Rows from block 3 of the audio encoder of a small contrastive audio-text model, named by matrix and row number. Rows with one number within an expert belong to one neuron, the router's apart. Each number is 128 + 24 x the weight over its row's rms, rounded and kept within 0 to 255. All counts start at 0. Numbers have three digits each. After the name is the row's rms in percent of the matrix's.
Before each expert's rows are labels from the 100 clips, of 14848, where the router gives the expert most weight on average: "loudest" is the band of the loudest frequency at the time of the peak. Only what is clearly more common there than usual is listed. The data: babble in 24 made-up languages, each with its own sounds, syllables and stress or tones, from a formant synthesiser.
# router: router (encoder.blocks.3.mlp.router.weight, 32x256, trained with AdamW), inputs 0-85
# up: expert up (encoder.blocks.3.mlp.up, 32x64x256), inputs 0-85
# down: expert down (encoder.blocks.3.mlp.down, 32x256x64, transposed), outputs 0-85

# expert 14
loudest: 4000 to 8000 Hz
router.14 104:102147128133126150147137099128119173141150124140076110109134115113147140104140093124127108138121145118140100164124135102082115093101110165135179120143111094172157137098113158142162132108124165125165093129087171168149138138126145115100113131133159122168135179
up.0 084:101086155126132119110137108102196135136114104108147121125141098138101167168130148098117114164141128146106176083150151179132135115136124143159098107118102113119141125137113128112126155142116115093110141141137094114130123119129137137095131096115143110125157081
down.0 088:108155114126111148088143140122135121106134131113101109144147127088108129084154153131132128132144102105156119138147137112140163132107110136184129106141167124097136133123154150138107136121115144081119119170130138096109187146137143115124153098136148144139125141
up.1 087:174144078125149088130102115161130065130098125123170143169107128122086157135123143126144120087120090124107112104129160102087143127114105121162154116144141132125152115109126113142114145104131132115154169102051116078124119140163098130180125156119165161144136138
down.1 087:119132170119130113117086136179105145113109131161136164138127143117198130147081112154201131132112107076137182143147112138116160128101119151157116117172156119127118146118142093139113104152100109109137155137130138120153190152150163124106116130141130130126151114
up.2 107:144135139143119170093168180137119151194155167140145146149135115124158126158111095124143127133137142132122130120109133133103146115098149169121126129163183118103139091125122123148132126113124160101148119139137106158089155131117169095104148101144122127143116139
down.2 106:102142095151092170130119088151136122119127124130123133122145121136159153082098125133112100177111141127159090118140123143122108132096109151136117134153089110119094150104164155149143107102106139116144149124160142158113116132085148104120116155155105117089159109
up.3 088:136107091142111147168131160109141098150155153140126105123127125188110140116126170111105124111090137077148156114101097090104116153115192152170156110109118103120132162138141154075128126138109115081111137118119098106114107149164135128118084073111087143109125165
down.3 093:116171087128122137134104119118139134090114158135101097134113102138154081127120148156147141125148087108169140144114161215146127104140154140124101174134161144090100125131116101122092119097125147123125154166113147093106114123112099164134182150121123143138165130

# expert 13
loudest: 500 to 1000 Hz
router.13 097:149148137173115125119131166137101129156113146147155099180114161153094062139129133148112156091123109163105129105124116107138098116149162150145122095099109125110101143121094146137096160140123125139120156156145118118118080146108122152112099129139107181155139165
up.0 107:112099149110138084126138121097125113150125156149135121147121136085119124185126067130094146135096104105164164170175127108102129137139172145161122114119127126107098098157123109132125121108098125110129151157148124101128143137119134103174146145091150144136118094
down.0 106:109067147135116115092149088083091087115137172091140141125123129144111150122104138118096127143079148178149134151083158082127137120131152175167150129135132134111131105105106113129154178103123162140203140123099151079110119077138132117147155107083137142116133168
up.1 100:126137109154126141099124138105095124106180109105111135126110133109121134147152101112160118127085168088162127092170134103128115121104132118120102131120140154114138083166134125142091106121136105117168096094128116134129136151097141127137106122130118135145146113
down.1 104:176108112118109110144102106113099142127117097071122162143161150149132096094145120140091110096151135137118138097097120121121130089126124138129113148131106145096154152123166122155111095096102096165124132162134132151122059113151133179097154103147081151140129101
up.2 097:077118087141132131121145114113122114111137141149127160144125098119115119096167085110115154148135159093161118094164059107104097152117142125108128122128147099109116147129117134146102141110141110110112139076116105143120156133108142114156134114137104110148130081
down.2 099:105141150120087116148099113140112125112112092079125140093155168150086170140101076141125141087124145142159119122127094166133100126120146124107124180116165129120111165098149122124094156115123135112127131119090113154129121110147179165165099121103156125127121151
up.3 094:087133103149128122120100112116146156155102157114116127117161090149141122120126100139152129122124105137106152104122143119159118122119166127105101128145139112130117125110136136136117116132142102116151090155152125142127117116103139111145160119113142107151150116
down.3 102:109128148083114093138123130113136153130142179147106107128127126146129117148097084098135095124168142055143150104120131113108128091169104119123160157136051117138121106135156142130133090150077119074110131126124124158148126142153118150128149093125138108122149137

# expert 15
loudest: 2000 to 4000 Hz
router.15 090:146146108098097125121123094145116151095134099134101105105154118149140161154099146087103118134124164113124155141138151123151137212127096132104112175135163132139059088165165145103098155104141126117134124160098132133094150154125150124098137104128140114098132099
up.0 105:099123141145157122141119118083087092084107095099090098113166117162125137133118133123147146116193134108149144116096125166172153134191155145163139148133108128128124121141137112078144128110132073133107123120155115146080133102101137131168115098165133135114140150
down.0 098:148118118156143144133108116135125142189149117130149124115125140132125127152116093145117118115110099085110118123111111160142166161126124178115074129162116148125146078152166164117102159130120170140126114108070135115110096125125158121121137155106110121152084145
up.1 103:130129082107164143140141157146104109143123157115101103096123136125143165159088103149141133171095147099089118122167154115136151140130119162125133132153120098113097174128113141148132084118140103152191096134146134109141174083122129141136142120100136156112140130
down.1 100:107078165104145162117127130104134082167137111118154164111123121157124151165115108149152108129109112117130111111142150151148120139134117106162141116111143178111159148120128074179163139130171149148089122138144110109098164098155113142132166155117147163146127156
up.2 102:128114135151124137112124117120107113150156091119127084122141109128175133135113157138096112112109135157125115132153124107146146138119153105079106144127145122148128114136119128117088098163146140132141126161083164123162164186107162120114177109064123113137141088
down.2 094:125092138104159089146143119140142130139154099118195177147100101115156110125090128125140125123139090114161126130110084100123123121144135138158100116160161168122152126137095124162122154125104126130155114134147153110124131136096145137077203135135133094111147128
up.3 091:096122133093115128138128133140139087118118090124127152135116089141151175160131157131174153195118083107141150149128165145141107097123093106112137149091127114103116113147096138115159144176107123138093136124156125129093150108112109125132126089136088137141159103
down.3 091:139190149112164157117101105130108170159139116134132116129118093091139133087102130077114112152146155128104144114138133111141148154099119137068119144109119178124128126103072146111108102135116153098145119127129126110125125110125151140175129092128136129045123178

# expert 27
loudest: 250 to 500 Hz
router.27 079:106124101140125167101117153138172155138180153119150129135138111132099137121146139147125136117149098174165091107132112179103117080153151105131142126126108108121162125114135120130154094139137101152096126079177129096151131114159155141167079123135097137163125106
up.0 092:158138099158102158138141130142116130137125089130106137119109123131090113118160116130124127085154114112142125111124138089160110181142120135128130167120112081127110131103167098153121132183140115112129069120176147107126136108195147120132131097157121147105116141
down.0 100:148099088167100109135130131148135105154083126130151135145104083125103142114139134154126121116141133148118114139119111077131117155137120119160150114144113126146120142142126141110146099144124186171099134158101153151115100160109110118143127123145072106136152116
up.1 091:118160090113176126117128088162130118099147099122103148119111131124134125119097145118118128140139127131104104142093156086118140108121125135147103128133105137159150132140108147130144084198127144084129136142114175129090123155158137137121125148089141125111119161
down.1 100:090101138155137120112102127122121147165152133073092096151192097121124146128133141158155143160098151115154117104123100131112118169131076109097129153126144154156124123118153135161138099136117104165129104136105119158127123157097175110134183136141176126139153136
up.2 101:097086146142173100126156174083092096115169129152073115133160146113109110129133098150111094134133115108127098087151146137135123147135134127075121171111075170124144117124087094131163116105148155126117133096119116133104124132120115119153154130111104151108104098
down.2 101:175122100158144150137101133112094117132106130162074109097120134084102103080133132146124144124124122100128123131130125120081134120129165155090141131104083091130098124120103140165089129069154098125135124114105111145152137124124172127133140115117158108124144115
up.3 105:150129098112177133089096114122135159124104151093192122128107164081117139156123150114145133066153166115085086104106105100102099152132146092131140106104137120081131135088123116128143126101105113122144095132128120117098137129098131115121144151127113124123111073
down.3 104:164107128116157122111143092106131110134146221120129147155138148116130092118129167124114129113122124155145141134096104118121117095093166140127123178122199120128174114124147096136073077132135134098137173101125122112163084159140123120168126113121129122078103133

# expert 12
loudest: 250 to 500 Hz
router.12 093:094089147085087119096092090115174126114132124128148116096177151118124137173089122123139123151131164102146178126129138140129093153141152094111127137119132160127103122142128136104111141133088109143137114120180117136125146123140135159113131151144089126141119080
up.0 098:133109122145103164129132092143148118078116189152141125114079100129099122088105144080148116153160116110129139138073123145135115102111138152161119103100139143122097164166157166123102121146100145117149112146131151102136137136138122136146116140121136129126156121
down.0 104:131086101113137173124148128147136132148125110131127126126103153106142158131125133129094142133143104180105130109146130141126158154130122103136119124145125113132127106114127101191130121124126144137137086140136122142108107142100120130148151145131113146139102118
up.1 103:160147112097122160111159171138113113124114104161076096127147124091133127121124114102136132118137128123157139127150135122141135119143177098115134177149098153136114125140138156065122083120146122151144108085156118140105112133099126114103112122129121136168126070
down.1 096:102107125076089124095111080170106131123103137103154176113109134070113090123118139108126134146155094109147129111121163117134129147120105138134136109125108146107133119138143115120131128130121088142129172128099132124143125159064133131132165122163165147145121111
up.2 097:122129157132147110111125100137093170113114092125150116134112176122158101113181083112152116122161155131146137137098142138115136124111123127132111141144187119151142137161129157149146153163153120128115129091156122128115111145091115101115106131093164140115116091
down.2 096:148126135150120120127116172132150149101143137137157136094134149094117114099126123139135169121133127161102131088146120109130133118155154117098105119126117137137159119086131114152067103124130120122156191122144107131143093118118111161133145132133126123116085113
up.3 106:140133090126111143131114132139182153132131128129123130116107104113089134107122166123132125136149153175153127110146100129124174150159161122168113156141187124138147120127122151125145111099105134138107113107150133115137143081150123141106111134138143164122104128
down.3 100:107151158162120115103153107130159138156142127083123153123104099117145160165143133122117133117127122103159159141125128133082081142098120136159098150149080157160119133122145106153146099111109151094126101112120111126121093112089157110118109083142113129152091131

# expert 29
loudest: 4000 to 8000 Hz
router.29 079:129105098145093150118124091156127144106143167124165159155142125165152110123148114145123128099168122089164130091146093095170133129139125127102118096098130118088142129121141099120148159149158097122119137135098115145101122106099152127164120069111134150149121120
up.0 098:138119099122124135081154141124118150143091143136146139162103154124169148138137082178140087174149149120110136154149118164096161142141132116103103085145161119128164099112137134138100130150153135124121138100082172107097121142115147097142099111110187135090088146
down.0 104:139112126083116142124128144121143108151122133115108160125155178120151134171085099145121131135132116165153131136159124102129145093083100115128093098147101109142144145133124132156106145127141117106140115118124140165104109197135087118169156096110113129121147124
up.1 082:137082145095121151136139112137169082101137086131126085119143156104127119182136149117130129149133109147120147149137109133161148121119152189128115055170104145131101140159154169137111134133111135126129095109133149130144142093114085133120096154158139087119154100
down.1 087:124171108087138121093144150137104124154122153154115090089098143129110117131156172097156130118121131180107155132135106143118108133125117148119156169102139182128136138137124148172105149126161163110130119122118089104103136100114086146122142134159133113107137127
up.2 107:178126105089131056138136100112127152161116098126155108125139106106123129165147147110162120106133145094137117134128112142121126111138119151121125149101066138153079120161148127125142152121154122135124061130140134115133180111123137135135154099120181154147140134
down.2 106:141110161130121119138130119096125137125140093134110129151144141126118122158130126100136113095152086118158158094125163198097139099145150116159143148125149112117156119147139130112134121095099132148144203131150132135090138123131102188173139121089136080156122105
up.3 103:114163146109091114158176138164173165114095134156127109133086158119141121095129079146153130145116066200077124087136134106121132138142118146119148147138138111078100143115118161083163101129121129168120107132106146117088134115103111150105125121116134155141164084
down.3 102:175164137156082154093108103144146121143141109160163126126126138177112109118085139087106068157157101113134114137107146139132098133106134110153130119121175104134146154148119137107149132149101117147124093102130130137186145120125168138135120156130103117121117134

# expert 9
loudest: 500 to 1000 Hz
router.9 103:122168130138169090112095109170140127101122120101143122118122126103125127157123125125075120160149172102094147121147105144093097135107154094139112099129118149118122123141116104104078147147116089115131163145146116139091137163127108174165133140143111135174096107
up.0 104:114104118113107177130127105144153138097146115111129143115118122128129159187122173103105133130121113096144141116125099135160166193120114142140143135114163142141116117118143118127153147126114121152129086111140164109150131132125110091147139123106070119118145111
down.0 103:126157130150100143115131115173070147087143135162113115135113119142123138146109150115127136072144110106134145133110117104138154107134118088132149128178166132107150086134098099148118129121092127120111112108120160103109101107052128138131155105128110145132137151
up.1 102:149140119162104145147137135146151137089072103162174109100086116114152137154103158087086107147145133145134092131100085144143153090146094096120130128117144122122131152129143138130121191110136098156134090159141134104127130142135131133113114119098170145116128124
down.1 108:112128169102118122157164139096096105110125127106135140168109166140148134088094121125140154169152150132170109118105140161150143125133092106128138163112156126138157108132119143137134148133146140167132194132125115145125122151133117102141138139136103165132137138
up.2 085:102124097124118166136146167128116131117127138101153140113132108107134112145115147112125159105123112152111137126134149107086151128112130100089121173123120124117134111142141128148162137176159178138105144153130085126143147129131158126133113088136109085119134096
down.2 084:136171130137129100167165152123101141139144117152162110154111121119107077120127120155137155183116143119152167104130126110143166146114135161086153107114135109081120098129119102094149139112113160094131126121105095135156167138134118099130127100117122129114069139
up.3 094:110115142127101118120128118078120136115152168149161139117134137127143108138110124139121119089143140099113109098139129173113111141102111152118131149139108136147128125132127075123166080108146162114085131143143147087139097161143151133152097154157115111131118104
down.3 101:125130158142113174153109143134173199110122135169109143137136075138076116097120123109101124152143147147173109126127119147109110103107128148108140151123102119080138123113169130151150146105099140125128123152153056107176127181147161097131101113128114144155151125

# expert 0
loudest: 4000 to 8000 Hz; 2000 to 4000 Hz
router.0 092:182131133112148158156151154136114116099099131110100121172137118146107114093152166106123137112134103120141130139146171129097118141112100120122103198138148097126070142104183115129104163126132073082169182078112151132113146140132124135144159114134128123100146135
up.0 114:103118120124136170104131136118155118097140114144137142121123104155144131119133081107133129173097102129145135113110144106162132030160114113154111089120130117107182111143133150095196128107104130124107117101142129117121099157115151147151126088138106113128118096
down.0 108:146095122162105123124169140139122156146115158128159127136116145164119125156139120105135138143126138098102173109106134105112159065154131123136119129123100136134126157112138087150099119145149105148129114112094116096123135141129143120125126105122150117141132110
up.1 098:122106107165071098119143114109123151115122135142164132133119108146162146164120140158120133116145167126121127134111084110132136154130134146134121090132085124186105135135142130136089117108114110107106148108142082122154092144167143107162132082103135117156127120
down.1 096:137136108100165115099091105146113136163154131136126147124098133059128126081131125127131082132102146149139132077087160105110171119100141146089144122143128125141140136105152109143114129107165134118116120147152117120141042132102141100165165117117142112122141137
up.2 116:147139113150150120116138114119080109153165096141093124165104152158163169099131124161136126159131120128126120106157125131098131121120118122122114136120112112145178130094125136092107043129132128127125152135102148162112139096127163120125117090139161101115138128
down.2 104:157148146135108113133086128124147130107114086115123140128166126123119097146120106124105158149127104138160142124118174149103135149133126155154087144170134160135153167161162103116147145128126171164156174119112107096128103132145123129112076091098156158138103151
up.3 105:144132119121114153134158155111144134166120123122146117132112140141134152145166143069093118132149132091140132113145077098116149174106144129163169186178133131118128170146134102143100098136134103132123167088076133170150084132105136096098145161120123116103135132
down.3 108:102162153083128138119112111095098141114152095146142165087100095106108095120131100133125113125129089167092155090095170164107137114110130147126178113116140167097143111124165132131108117145139147121139138145126079094147061119092113170125136151115147130132118121

# expert 26
loudest: 500 to 1000 Hz
router.26 098:122175089120175140119121133158172104134127162088126133095107146124101164100105099120071124140130128173111125139103111137100112115082118127173142101113093083125140094110111119125108132136154142163107150134130112125124131125123153158164084132158073147126113091
up.0 115:105124114117103136144118078119103105108176105117198137088164174112157134149119133137168129107089140133133087115127137152123134143141155133125167142174210095142104127128112148130157103134147127138095141155133130124170150138179150148113139131123139125168113134
down.0 106:117102091141148108160058177104137149148100139143127107112098141106123119135140126138125160125091119159111135121135124131113117114118090202150126118131108140107137166140131154193118130134138150106152151113130111115157158107146114103139183144157114116136119133
up.1 110:100122174078093133159121116158143121111106139122156112116143156113091107157109150130141121165116183169144126135135108136118107113130091113098129107106140100144183140137113122136148181151129140124107106143108171135116161169118158138125156120180156162145162117
down.1 101:159134134117135123149112118165133125112118125113104117125150175122116110142125135134132150164106144148095108158124147121112166145141153173115154160088132126139129108109133158125115079149177092145126127129115121159120165187129122113145147133124131148148116113
up.2 121:110135079105137083102119106123139132137095178128131148073151116114130120099125156166114137134097087097098083093093157104128132153130126138137146129124086134115095151121104152145140078098123148137102093128114121097124169134089099110126155144127129155103138119
down.2 120:117151087136151114109105118138138111151123138140169119124142120141144118130130102135143157131142112100137082088130034084102130133155162110146134090160082075104137136103143161133127096117145083125136132095127135175094105137105130133096184114114093161139128123
up.3 103:115162139139163136122120103118164122136140164142152122141113121155157085107135109154138096071142107130124107111138140150141139130139040130093124112076086103141117109122139132170184169111100126127143187146156121114133078128160129155184143086164134119152123138
down.3 112:133111136130129100101106171178128176162136131104131142110164108176122109122138131123146142172104124142133098123129119111114127154106132078166123134115141145128156149143121144116145130139084139132091152137157151138159116109095108138110112103137092143146105167

# expert 30
loudest: 4000 to 8000 Hz
router.30 094:160090140128101146160138099097134097093088132131165127088160112128140134161132121144103147099163090089125103118128150125124137148095132117153140110147166128125166136116107120148124082118110116121154138148108155122140147101143099086169125103096147084125113138
up.0 110:098111138115100139114135160135153092150152152138172140119126137113091141157192124127158122109146113124188136125159089141164139150142127140115119114118143141112154140115153142129137196173073135143147169168124131118109132141093100116164089171110133150117162094
down.0 105:128131139152173091154170132096096148142101142126098075120103164143127119110126105136124123137141131152164102117114168136149136124165142115143108134141150118127129172106152121117179120119160120114155154091141138120101109159152132127139167134126105123095125120
up.1 095:166086143151098153113133102149112136106139125130122153115128139081106140147111171167147099162118137136119099126111157107126131178115168143108102092115104147131102145133141150105144166111156107148177105081124125129175155181101147119125162108102068116119147119
down.1 100:123138122126142083116104101146128170117157146137149080143110065100150122141118097142104166107116160129083110146114148103145144116122101112126156119112139147125101139109146098137108138148133108151093189101111147162132119154151148129125146148125153134160138130
up.2 075:122144141123135127103163128116141147118154117114128128135147148152125138216105123133138121143134112088146133142131102183101150129133135105147129157111183113105148122117136099130107133141125134139121164145131133129124154138147112154108152138103165141081114143
down.2 087:152129160154096101147117097115101098148151117169156163108151160131097126069139167118138113111151087167122122135081120129150141100115091103112120125130092115125094132150108147138117107126097124120106132136147086160129134134127140137163119127133110133152147132
up.3 093:118113132115147135098116127117108161148125147147093142140112116125142121135080134124161079105141141091124181106110087121117145131108144143144121095119153141158127133128172076130125157125166133134155140161164143170134115124166090131130186138148132129140097122
down.3 094:119156136123104122113127134143125146142162126137112088143069099139132145117146164145162135124129108152134129135120158105173122124128144156125150128144133134121083129163094156140141151124124121154127180113124140116142128104129129079172169163143119127123151115

# expert 8
loudest: 500 to 1000 Hz
router.8 097:087134110127155127113149104153121110186146130113142144102137142121110148119152088176095109117161161171084121109125138142102101127096137212120108111147102123115178091121083147138135113117152144117142105116109104144137093114118155146104127128116133151174111179
up.0 103:107121119139163112150146138166116134134102098113164135148100162092140129120117108115153180112135138145148132140154136149122121101101150122149103156136121109100171163124148167109140144129080143173131087179157132153060130169089120104115144114088101101146152174
down.0 097:142153123126123165131147160159097114125146085104098114122171109099115137132133125169137118141114131123121104140090137131121104155143125213118155093163141104141124129164112148141080118110154103141112115126118115143164150100141102107116116127150162175094112157
up.1 100:115136160150132157139120083141121115152128114118077113095105129148179128171131161145136116148147163085176125133113156113128121152101150131139139177121116127124110184124119177174146139145140069129138149137127106129165113140117134120091148132188117139155089145
down.1 103:088137118153093116108111111094121101142132117136113114135130084117130110163168112116121176117128125134162108127136157139132159185112114114110119151095181109132139146139140145100156100113132099108131109113126108093118105110109130144107098056107137142073085100
up.2 096:146147102051120090159129090135132127159150130138148156115083134139098142096133156094100087147079109126151125141124130181175137060127115170127153097155136120167100102150117117092141199098178102138121119114106137161104148130134104152140157137122156101140142141
down.2 098:132114180159132120149126106159114134115133129135109145153095138120093099117165142122068110122099107140149118101108130120133137112093085114141149129090145147152075131129154177189144167165145151104121098140151108108134120126152138108137114149109127094159157151
up.3 096:139108094113111142100099112137151108126141163143136083139130111140144124139144110133154110135127116116129105130171167168101107145141128104139129135136116140102113126114138102094184131132125140116141152127144179113109169142143156150098141108108120127120142132
down.3 093:089134097152117080100070111119149144139115131137120096146144172142130124119126162165151098134149157130128074130129089127162134129158139142125170083131146117131088112167115167116106122130155155168107152145131154091151068123166138139153169139102102126134102146

# expert 24
loudest: 4000 to 8000 Hz
router.24 077:155062131138152127140137123109114151138090120171159135151126120118135112133142126114123140155119101077137136125100157121116134126153087118154121115138095115184157138156102109087143168152129142125123094125101150149104145118140115110129101123129115074088160127
up.0 109:112149117144120116184103102150125178130088104148168119128155129118166133139117161186155122136090095100147148133088104113139094182134154144149130120139073150131131139150133151129116114123140120138106116143146105128129094177099150147171151122118070092142137164
down.0 105:113128098126109174127118118157145114131157130074129133141158130128128148132137109139153095124123079144121146150155178135135148130088101076114131125125123187135079155147104134102167096098095097126148160147148116099102112111103132123129097155115129120162109120
up.1 078:133129145151152098143147127159130140102135147104069147140155146132141158167120123136125132083166097133125151118127110113096118150101141153103159127150131086169119108133155117114146134110111157141119108155135170114100140121151098119127122137117138178087081127
down.1 084:141133155148131190111126122123089150181161135115143154109108107158161143165120133120097129161129167142100112129153106133122160144146126141097137095130108126097122116107172110172097125094154103128144141136132127116105149147129124123130093100152206132102098133
up.2 111:132105130121168080092141133102137157104091102113161127134085194100095116095146132154117126163114163131157153119128138105127120094114133148116143116123144131126111121116155115124145155132134114120120164139130161108089127130148134145107102114117190140169111122
down.2 114:149111136117146100120127092084115153101134100118125117088113114135099140090172105151092115098140121104141139120101147153114125157173120124167129124144129054111135095132096161110136151150189119148126132118110131118131116136085125172143172149114075157138146172
up.3 097:073160164135142142116123108086062144165141164129138102132126131133147106083150109130139122132119106114142088148134128141129133130144131131127108147121160129165109131186138124128135145112146130105146136101076112123154137116140097091127090139130122115108108150
down.3 093:162118117140149138122118134163092166131161147105095123125198131137145135070155096136134134125108134138127127139156176154129097128104104106143136123113142197102132147114118126118116099138158130109106124111104135136120116144133126105121107108162080126098125094

# expert 18
loudest: 4000 to 8000 Hz
router.18 097:150110182183138124150107156126090128110062109115100146121142082136141109093140096111137117177120118135131143140165067176130119067133108106127130123113140113112114131131096152153138141104161156119129104150111144104134150177115138123145134140104113133122101113
up.0 090:147135122119129138139124092159126121121098167125126118179119141107161095155096101126125145139104150119151129108118144142156148143142140097116159166120120153130127098156178136113138135122153120135079122125133131105125094112131142138116126143143090093112129144
down.0 100:115137067126101167160127142109122121142133139117142112144104112123128132166154127140121163136145131100138141134098100125122152077175106131154107116162116156145162069130131097121147148069130125127134128118102140160147084161139109148123103115126155120108131067
up.1 105:126116112092134144114131107101101149108059143129120149175084136149116124158135143071148112145167099137133142130127126147147151175133129185150134104149109150133102135089162116102153154108105143127173142099136102133127147151147108119118156143097144115109145169
down.1 099:103130152128117149119091121154158108111115160089146111124163124139142146126128123087170103085079081134167076133154132115117118097120082131124109128181091104115112124090133117183106157161154107101096113093129092123085094102132134116103126168136161121111123147
up.2 097:156154131129152150137127105143154125149110120142169135144130111082103123142105145132113162130091109130140118118127148098089140149148087111146077156108136105177139159107127084157118125075096117133122118142129066109085095104091170147127113099128110127161115117
down.2 094:129137116119119136128139220142081147128121125156186155090120125158100084175076096139130129116180095111152153142147114115140140086099171147114138099130136104147120081121150157098120139144181120129135126142101146132175164119174147132105159135142130145120112071
up.3 123:130134147159092124129159105097096135125125135149129127119126142144180127126117174119147136165093139126148163088118173098123158129151078118122138141125133144161133129124148127121112083151114146156091152131128135152085119133154159140106104129096152160118124159
down.3 129:151118148110094097140139118098115155165136095131165128131117117079098134141117120154147133136106109108077126120111109170114110122095141141127139167121136135103121169080129102091136106122129162149126105173142135097112135172132162135089165108105108152112138121

# expert 21
loudest: 4000 to 8000 Hz
router.21 103:155100127128096143127147120100089167143144144119167131123118126101146140112132078159103148121129118075168129143102133127123140133121090156102142122129131109173150142087142104114160154094116148125119152124098148133104135083163088127172104153130136124100136143
up.0 091:150093169121101114153150116140199146155110107118160109117106127118103155148100108120139131155157115134088123096136124136132141129168139110083108128108143116130136144138133164139119153114107134102149101070150094166095154138123117141102130180091122147111140142
down.0 090:176168157132072107174137119167105146116121108125097127134120142136101159123104119117118143128130105151137151118148146177128140093085140145136141142153089126161157162181137132144134065142133120142125160123123084161125159126115108119126124127137115145118125107
up.1 105:159142137162142170130148114150152124120104157126121114141166090116111123163106101140150145105136161136161125086092129120164128130138174155142110104136149121124110122111114166092159065114069155104129121127176123107133113157152117094130114133088138141121102100
down.1 102:098107125145154157150154166131139117074103139115117119101116111109111129130123131112110134144164141094113091130121159169135130126115120108105170125068181131141107132163150113150077143128132134128151118157125121106129176108137134097148130101157163119131122128
up.2 093:115084144167170103107150113138100149154114138119132098139126107143111129081137118114134130147150155129147145096152118134120123138127144124141132130082128100158064136147147103131192162081086117140080089152163129086115154109117118143151109174135111111137134124
down.2 094:138155121147137055154198129137128157143141138091147158112168073114097156175127075122102174116128109152126080130144090144121096115112136128100096133143124123143128148112136132152098142126147134144143099181127127120158173113119162118105069078128112152127136111
up.3 109:175146144168121094166115099088145109140124121148128142166126125162148113142092138130145125111133116161134180098105154127158120081116123100091098148138129099131139085176096123101119096130104147140106097165156125147119141106136123137128110136118125135138123136
down.3 113:134070169131117158149094146096089182145141067162107120131117136095157135097127106130125116169145115127149107154137120140102124118127113139115109114181088119132089115105084120118156127153138136086147130118146133106134156144168145153134089121120133086140130129

# expert 31
loudest: 4000 to 8000 Hz
router.31 087:134084117124117135111190120111122178132119113131160155143135100129151126139144135121122139143115113076108120138118122116126166141102134112123153112143114125132153118098148122143154154116108149173104132153111142164153156109157052120147107110121138103095108164
up.0 102:077150136137127081111151177181153125099110131129131106126136110135122122153135104119118125120127157130154118182136159133132135122139150118173124118151135110117187128135133119148171098121122083117132130125112078106126118112143146129119136121152161122124173122
down.0 105:125104139127131124171103148127098134111159145113091129112177161133120118101104139102157108138135121120171139158150141101126136130119157152160134093091160142099068125144158114128095149164077135149151132106162123153100134107152142092137186134167117147142135132
up.1 099:086143139133124045147113147083130135101141110125129142107180138113132125193177128127130116081119122133136114131158150129102136112123139109133123059150150108131189130084101107140094120146152132130142141157136119146118152143147157140113154140127122125140135130
down.1 108:156137097111114118097142138111162167170143073155137138064112152141166136072123107139119089107151084122123111119131174161118138133112124143123131145145098138129105057081171153116131122172164142126118135058151144120119137129176161111078153148130115103110122135
up.2 064:125132153150168146103130172114116098131109160138123142156108172129100145121115138107124138129105118184104094127169136169168090144132151138159121093132156081171101156103119110122113127150109128109144120165130144142123122134104150100142156141148124122170126135
down.2 078:113073168118126149159159112154121141141119134108129130117157133167126154166151155120115146160150114107106123130165125094213134139160135147118106160079078160115129121136150138159109149106123145117103127134111133146165116153121120108109120100142146140146161104
up.3 124:094136146135154125119124094145138120144156116114209141131104169142124126163144178128138139130135126123103127093148148130145145103148118127148155161127160169118117116122152135127110142117117172128139122144111115128159085152123102116148117135100105130110118158
down.3 106:131126124152128145152111116122130108109123153115157131083172100170136159135147104102111119120110141154132131136072155116146115136160182125157151119128129105104125128129127115153159127161133154096117184145138137137147131108092085116118102152179160172152144104

# expert 28
loudest: 250 to 500 Hz
router.28 097:073108099138109112122128096124139168156138140171148088174123088106101121134101150122097142150131115087109111126121125154141135156160150129085138117106127159146117115145148132128108145161090109141132148130127131117168096099163113141095168182119097159115133125
up.0 086:142095165125152141084156147146148139128125136104102149133142110093191149105094125140091109091098103162138143179125139117103142133120102111140124152120116111132159157113146131129148085148148136087121114101096100106137098149086164097138156098171144115121144116
down.0 100:125099161131099112109126133124115124128140077131148114124125111119186113146114143115103081106141150103089109127147103124094135133085121154077167164157102104087104098109138116142120097124112163135058122135128149108116097161092143142166155114101147141116089122
up.1 108:174154146109136120127133141112133111095118114116105170121148114136118132134135122128160141164145117138114177143119119133100085153111118120147118169093146125072121189155160147157144150153168129077141140146170147108149170085159096129115103179121125070130115103
down.1 105:134143112135129139150103152135195137085136117129103134163140146139165093104152112136126157092145094128103086149122099165119109153150144125117103125084172164128131152145201135184153099128115107148138128096113158127131129112154142125156098111157087125142141102
up.2 097:114134112097149148146101140118124131160090111148121120145137108106151081121104119112150112114153133110184162117129115123142141142129128104122110115151110109118164104138140123155158141112091125141118144123138117166113116129108126109066133146122103127130107125
down.2 105:153134139152102128162148136155139137146131120103154106149137167153153102156107176105143132126111137140121135123167146111140153139163102082117116136130144125138088154130111145132103159091138095124172154144128112151111129108148106110113135103078109151140089114
up.3 098:142117180120111148116079141163123145095142127149109122130180135104113120174111116111122121146155151179152165137153111151096135136155113128143108140129091111120112131107160136085156139142113078099108112129137134143152178152123096165161147089120122161135136136
down.3 094:090151102120127143090090125145115120151131119160102138100119133115111115102167079110150114090149120129149141124158114128141128151105139111112163124187091110115127106114134133165086170181091171117152155116154125131104094162166125099157156167131057143121151131